{
  "encoder_arch": "vit",
  "model": "masked spectrogram model",
  "dataset": "melodies that start on their tonic, played by one synthesised instrument",
  "train_examples": 26041,
  "n_mels": 64,
  "hop_length": 160,
  "input": "log_mel",
  "win_length": 400,
  "method": "mae",
  "mask_ratio": 0.75,
  "loss": "mse",
  "encoder_norm": "layernorm",
  "encoder_norm_position": "pre",
  "encoder_activation": "quick_gelu",
  "encoder_mlp_ratio": 4,
  "encoder_head_dim": 16,
  "encoder_fused_qkv": false,
  "encoder_bias": "all",
  "encoder_qk_norm": false,
  "encoder_parallel_block": false,
  "encoder_inner_norm": false,
  "encoder_patch_size": [8, 16],
  "encoder_layers": 6,
  "encoder_width": 256,
  "encoder_positions": "learned",
  "decoder_width": 192,
  "norm_pix_loss": false,
  "decoder_layers": 6,
  "init": "kaiming_normal",
  "residual_init": "none",
  "optimizer": "muon",
  "muon_scale": "match_rms_adamw",
  "learning_rate": 0.0031,
  "momentum": 0.95,
  "nesterov": true,
  "orthogonalizer": "polar_express",
  "adamw_lr_other_params": 0.002,
  "adaptive_grad_clip": 0.1,
  "magnitude_pruning": 0.7,
  "max_steps": 10100,
  "batch_size": 384,
  "epochs": 148.9,
  "lr_schedule": "poly",
  "final_lr_fraction": 0.01,
  "warmup_steps": 1010,
  "weight_decay": 0.0,
  "adamw_weight_decay_other_params": 0.05
}
Rows from block 3 of the decoder of a small masked spectrogram model, named by matrix and row number. Rows with one number belong to one neuron. Each number is 128 + 32 x the weight over its row's rms, rounded and kept within 0 to 255. All counts start at 0. Numbers have three digits each.
After each neuron's rows are labels from the 100 clips, of 14848, where the neuron reaches its highest value: "strongest on" is what is common among them; "peak on" is the class under the peak. Only what is clearly more common there than usual is listed. The data: melodies that start on their tonic, played by one synthesised instrument. In brackets: how many of the 100, against the usual share in percent.
# fc1: MLP up (decoder.3.mlp.fc1.weight, 768x192), inputs 128-191
# fc2: MLP down (decoder.3.mlp.fc2.weight, 192x768, transposed), outputs 128-191

fc1.309:083128128195128128177096128128167057128155128176199057179079187189128128064093128169128128093128128186091048128128128128128128083128128128165128072128128184128128186097128128128128192181128128
fc2.309:128128169034182128128128078054128128128128128128079211169128084076128128210128128088128128205128128128162226128177169128128128128128128128169128128171128069128128128128128128128076065128128128
strongest on: saxophone-like (26 vs 5.3)
peak on: G4 (31 vs 2.6)

fc1.291:128128128128128128128128128128080128128168070128055128166128128128169084175128128128161128080128084128128128128196169128128128128128056035197037128128163128177128178128128178128128054128128128
fc2.291:068182128128128128128128128128128128128128128128250128128128128128128173128128128128128183128128185070128128128082128128128128128090128128128128128128128068128128049128128128101158128128128128
strongest on: staccato (59 vs 24.7); square lead (39 vs 5)
peak on: no note (52 vs 25.4)

fc1.280:128128128047214128187078128166128210052128128128128191128128128128128173128128206128128128128128189128128128074128128128128128128128173128054128128048128128128128128128163128172128173067128128
fc2.280:128128128190128170128128128128128128206082128068128060128189128128128128128128128128128128128128071089128178128128128128128128128128128128203128192222071128128218128128086128128128128128128128
strongest on: the note F# (65 vs 39.9); organ-like (27 vs 5.1); tonic: F# (26 vs 8.3)
peak on: no note (70 vs 25.4)

fc1.37:128169128128128192128198128128128195201128128128128128128086128128128128052128128128128128128128128073128084128128164196128128128179128128128128075177081128128083128128184199128128022128063163
fc2.37:128128160128128128128073043128128064062128093086128128128128076128165128180128128128128128128168128173128128158128128128128187128047085181128128190128157128128128128128128079128128223128171128
strongest on: the note E (73 vs 39.9); quiet level (59 vs 28.9); tonic: E (46 vs 8.5)
peak on: E5 (58 vs 1.9)

fc1.365:128128128128128128128081128128188217128069128216128128128128086128048223128128183128128128166018128128209128128176128128128128128128128128128128066081090072128128128128128128128128128128128047
fc2.365:128169128128128083128181128128128046128128128128128164128128128128252088128128079128082128128246128202128128128128128088165058128128128128128175190128128128128178128069087128128221128128128128
strongest on: staccato (54 vs 24.7); mains hum (36 vs 7); harpsichord-like (33 vs 5)
peak on: no note (96 vs 25.4)

fc1.121:128085171128077128128128128128128128173171076128065128211128128128128128128128048196128128128070128128128176128128128128128128128128090186082128188128172128128128165128077128169128128128128222
fc2.121:128128128081128128128128128188128128128128223128128086065068128128128128128128128066084128128128083128128128128128128128128128078012128128084164088128128128042128128128171128053128128128128082
strongest on: staccato (68 vs 24.7); sine tone (58 vs 4.8)
peak on: no note (61 vs 25.4)

fc1.595:128128128128077159128128128176128128128214128166128179128128163080128059128163128201128128128128083080128128189128128128128128128174165063128167128128128128128075128128128128078181128128128091
fc2.595:128128128128210083184157128068128128169056155072128128128128055128128187128077167047128187128092128191162128128128128128128128128128128198064128075128128128091203128086128128181128128128128188
strongest on: the note E (89 vs 39.9); tonic: E (63 vs 8.5); bell-like (28 vs 5.2)
peak on: E4 (51 vs 2.3)

fc1.131:128128128077190062190128128128128128128128076128080094187128128128128156083128128128192128128173128098172128128128128128128090055128164128128128090128128128128128128128183128128216128128084128
fc2.131:128187128128128128128128128088128087128092128075128128072093128079128128128128128128128128011070128091188192069169194128128071086092128183128102128128128100128128128128158128128162084128128199
strongest on: saxophone-like (48 vs 5.3); thin (high-pass) (31 vs 12)
peak on: G3 (27 vs 1.5)

fc1.547:157059128128128128128152068128128092084093071128178192128160128128194128190128099128128128128084128128062174210128128128128173128128128128128128084128171128128128128166128128128128128128128177
fc2.547:184128128128202128195175128128128095128128128128128128128187128111201128128128128128128128182128128187128128181128167094187098128128164156047178128197128128098128128168071077147128154128082128
strongest on: the note G (97 vs 40.7); tonic: G (60 vs 8.1)
peak on: G3 (70 vs 1.5)

fc1.367:171160128173128128128128128128128128128128065128128128128128076128128128051128128128182197128128195128128175084128128063222128128079128128062074128193128128128094086188128128128095128128128128
fc2.367:128128169064128128128128128128128128128128191128128128185168169171128128128128128128098128082128128128068128174128067128128091128171088128128128128071128128099128083026128128128128170128157128
strongest on: the note G (73 vs 40.7); sine tone (31 vs 4.8)
peak on: G4 (42 vs 2.6)

fc1.557:087128128088128128128128128079128128165172128178165128128128128128128184128083128128165073128128190128192128171128173161035101155128128087128128128156128128128128174099170128161128128128128128
fc2.557:188128093183128128169128128128128128128169128057088128128128128128084128128051128098128156173104128155128128188128128086177128128100170092085128128128177199128128128167069060128128128128128128
strongest on: the note G (78 vs 40.7); the note C (72 vs 40.6); tonic: C (28 vs 9.5); square lead (25 vs 5)
peak on: C4 (31 vs 1.9); G4 (31 vs 2.6)

fc1.332:128128128128128128128071128128207128128128128069196128128128128128034128128128128128128128128128074128128128128128128074128128128128128060128128128128128128060077197128050128128128060128128211
fc2.332:128128128128128128209128128128128128128128128128128128128128128128200128128128128128128128175128128050128204128128128128128083128128128128191128128128128128205128073172128128128128192128128076
strongest on: staccato (50 vs 24.7); saxophone-like (32 vs 5.3); tonic: A (26 vs 7.9)
peak on: no note (52 vs 25.4)

fc1.644:128156082128128128128074128096128128064128199078128225066128128128088128128128128128128128128128128185128128128128128128099128128128180128102128177128128221128168128128128128199128128128073068
fc2.644:128128128161031128128173128128128128128128128182090073128128164128176078128128164128128128128128085128194077128128128128128128128128072128128128128128128076175128128067128128003128128128128219
strongest on: the note G (75 vs 40.7); tonic: G (36 vs 8.1); saxophone-like (28 vs 5.3)
peak on: G4 (32 vs 2.6)

fc1.84:196128197128174128166128128128128078128128128128128128128128128178128128082172128128128128128094128083128128128185128128128128128128128185128128128070128128128128128199171128128128058128054128
fc2.84:128128128128128128128128209128128128128128128128128128128128128128128128168128128128128128128217190128179194128076063128128209128128128128128128128128128177128190086046082172172173173091192128
strongest on: the note E (70 vs 39.9); staccato (54 vs 24.7); tonic: E (35 vs 8.5); flute-like (33 vs 5.2)
peak on: no note (80 vs 25.4)

fc1.457:128128128201128128067087128128128181128128128185128128128128128128128186128128128128128128182128218128084128128128128082128128128128128128128128191067186128128128128128128192128128128128128190
fc2.457:216128128091128128128128128128128080128089201128128128128128128128128128128128128128128065048128128077128128080128128128128158128042199128093128128187128128128075128128128091087128128128128178
strongest on: mains hum (86 vs 7)
peak on: no note (99 vs 25.4)

fc1.275:128128128101128128128128180090128128128128128088128067161128075008128128157128180128128128181176128071128128128128128128162195128097081128092128128128128128128128176128195027128083128158085093
fc2.275:128037128128128174128128128235128128128128175128128128128128163240167128128128086128128158058128128175128067128128128128128080171187128128173186128128073071128128100128057220128128128077098226
strongest on: flute-like (35 vs 5.2)
peak on: G5 (28 vs 1.4)

fc1.233:128128128173176128128128128166062128128128128128071128187182128128128128128128128128128128081128128156128128128082128128128128063176187184128128157128128128128178128128172059128128128128128128
fc2.233:049164100128128128128128128128084186128204128170128095128128164128128195128128128191128196128064128128128128128128159177073191128128095128128128166128083128073066164128089209128173128128128128
strongest on: the note F# (89 vs 39.9); tonic: F# (53 vs 8.3); organ-like (27 vs 5.1)
peak on: no note (51 vs 25.4); F#4 (26 vs 2.4)

fc1.574:183192128084128128128128128086185128128128128128184076128128128128128128091128128128128128128128128128128128128128172176128069073128209128062128128128082128128062128203128128069128128128166197
fc2.574:081128128128128182128128128128128128089128128075128216128128128128128128128065128232040128128128128128128066094162058128128152128128073128128093128128128128199128172128128128080128128195099128
strongest on: the note G (82 vs 40.7); reverberation (65 vs 30.3); trumpet-like (45 vs 5); tonic: G (33 vs 8.1)
peak on: G4 (42 vs 2.6)

fc1.755:128128128198087151128089095128155128128164128074128128128177128039128188128128128128158128128095128128128077128128180128128128128174128128152128128205079128065128128128128128128128128168067128
fc2.755:128128128085158203174128128232128128128087128173128128058128128182128174181128171159128128088128081128128128128128128128128128128128093128198128082128128085128128099128207128087128065093162128
strongest on: the note E (99 vs 39.9); the note B (65 vs 40.1); tonic: E (28 vs 8.5)
peak on: E5 (42 vs 1.9); E4 (32 vs 2.3)

fc1.497:128128128174079203007128128078128128128128128128186128128128128128068128128128213128128128180067255128128128128128128128128128128128128128128128063128128037194128128128128128128128128128128128
fc2.497:128169128128184030240128128128128128170128186128128128128189128083128071128128064128128128086128007128128128128128128128128128128128128128128176153128128128128128128128152128128128128062128128
strongest on: mains hum (44 vs 7); square lead (35 vs 5)
peak on: no note (99 vs 25.4)

fc1.524:128071249128128128128128128128128161128128128128219197182128128128168065205081093128128128128128063128128128128182128160084128128084072128065128154128128128128128088128128128128165128128128218
fc2.524:128198062205128052128128128039128128128167128128086128128128128128128128128128128128128128128128128128128128180128128128158128195128162042128128128045128128172128128128060128128128128128128128
strongest on: saxophone-like (28 vs 5.3)
peak on: F#3 (25 vs 1.4)

fc1.379:128128128068128195181188128128128128128076128128189128128128128128128179128128128128186128128128128128128128174128202128082128128084193128128128128128128128128128058128128128128128128128128128
fc2.379:128128195128128019128128191128162128205128079128128074128128128055128128128128128068128128128176128128128128128128128128128128128128128128069093128128128128128128128128128086128128128128128128
strongest on: tonic: F (33 vs 8.4)
peak on: F3 (30 vs 1.5); B3 (25 vs 1.8)

fc1.353:128128128128189128128207128092128128128177182128050128193128128128128128094128229128128164128094178128089128128128128128128167128086195128128128128073128128128171128128173080128178167083197084
fc2.353:128128128128128128061128128073128128088175128128128160185128128062128208128128083216096128128167128128173128128128128128128128128161128223128081128128128128128128128128055128128179073128128179
strongest on: the note F# (99 vs 39.9); tonic: F# (38 vs 8.3)
peak on: F#5 (39 vs 1.7); F#4 (26 vs 2.4)

fc1.133:176154128128128078128128067070128164183128128150106128165128084103128128128078128128128084128128163128128102163168128168096128128128187128093173103163128088071104128128101099128128128186128128
fc2.133:128128075152101128161170128128165128128128128070128128146152128049092082128128128128171175128101128128128165197128151085128128199096128128128128128128128192128128055167128128128128128128166128
strongest on: the note G (85 vs 40.7); the note C (77 vs 40.6); reverberation (64 vs 30.3); saxophone-like (25 vs 5.3)
peak on: G3 (40 vs 1.5)

fc1.327:128070128064051128128128128128128128128076128128128128128128128188128178128192195128128128224085128128086128128070128128128128078166128128128128128128128128064128128128128179128128128128128128
fc2.327:128183128221189128128128128128128128128128128128128128070128069128075128128091128128128128077128170128192128128176128087128190128057128128128128128128128173128128128128128077128128128128128217
strongest on: mains hum (82 vs 7); staccato (51 vs 24.7)
peak on: no note (93 vs 25.4)

fc1.43:128128073128128128128128128128128128128128175128169183128128128128073128128128191211128128062084171128128128128128128128128128046128128128128128128128128128128128128128128128097203128128128128
fc2.43:128181213128162226167128082175128128128128128128128128128077128128174128128128073128076128128128073128128128128128094179128128128128128128128165128128128128185128128177128128128036159128128128
strongest on: the note G (73 vs 40.7); tonic: G (37 vs 8.1); square lead (32 vs 5)
peak on: G4 (37 vs 2.6)

fc1.762:167128128176128128128128128128128128128128128179188128128189187128128170128128068128128128128067036225128128128128085128128164128128128128090128128128128128177128215128128128128128160128171128
fc2.762:128128087128128128128128128087128128081091128128077128086128128128128128128128199128128128128128223043044128128078128128128054128128128128128128128128128128128128062128128128098128128128128128
strongest on: staccato (52 vs 24.7); bass guitar-like (45 vs 5)
peak on: no note (57 vs 25.4)

fc1.399:128043128128128082128048128128128128128128197128199128128128128180079128128070015128128042128128128085183128128128179128225172128128128184128128128188128128128128128128128128128128050128128085
fc2.399:128128190128128128128128128128197128128128186128128128128128128128187128128128128128189128128128128128128128185128128128074128128128183051128128169065128128128128128128128128128162128128128128
strongest on: flute-like (53 vs 5.2); saxophone-like (26 vs 5.3)
peak on: A4 (34 vs 2.5)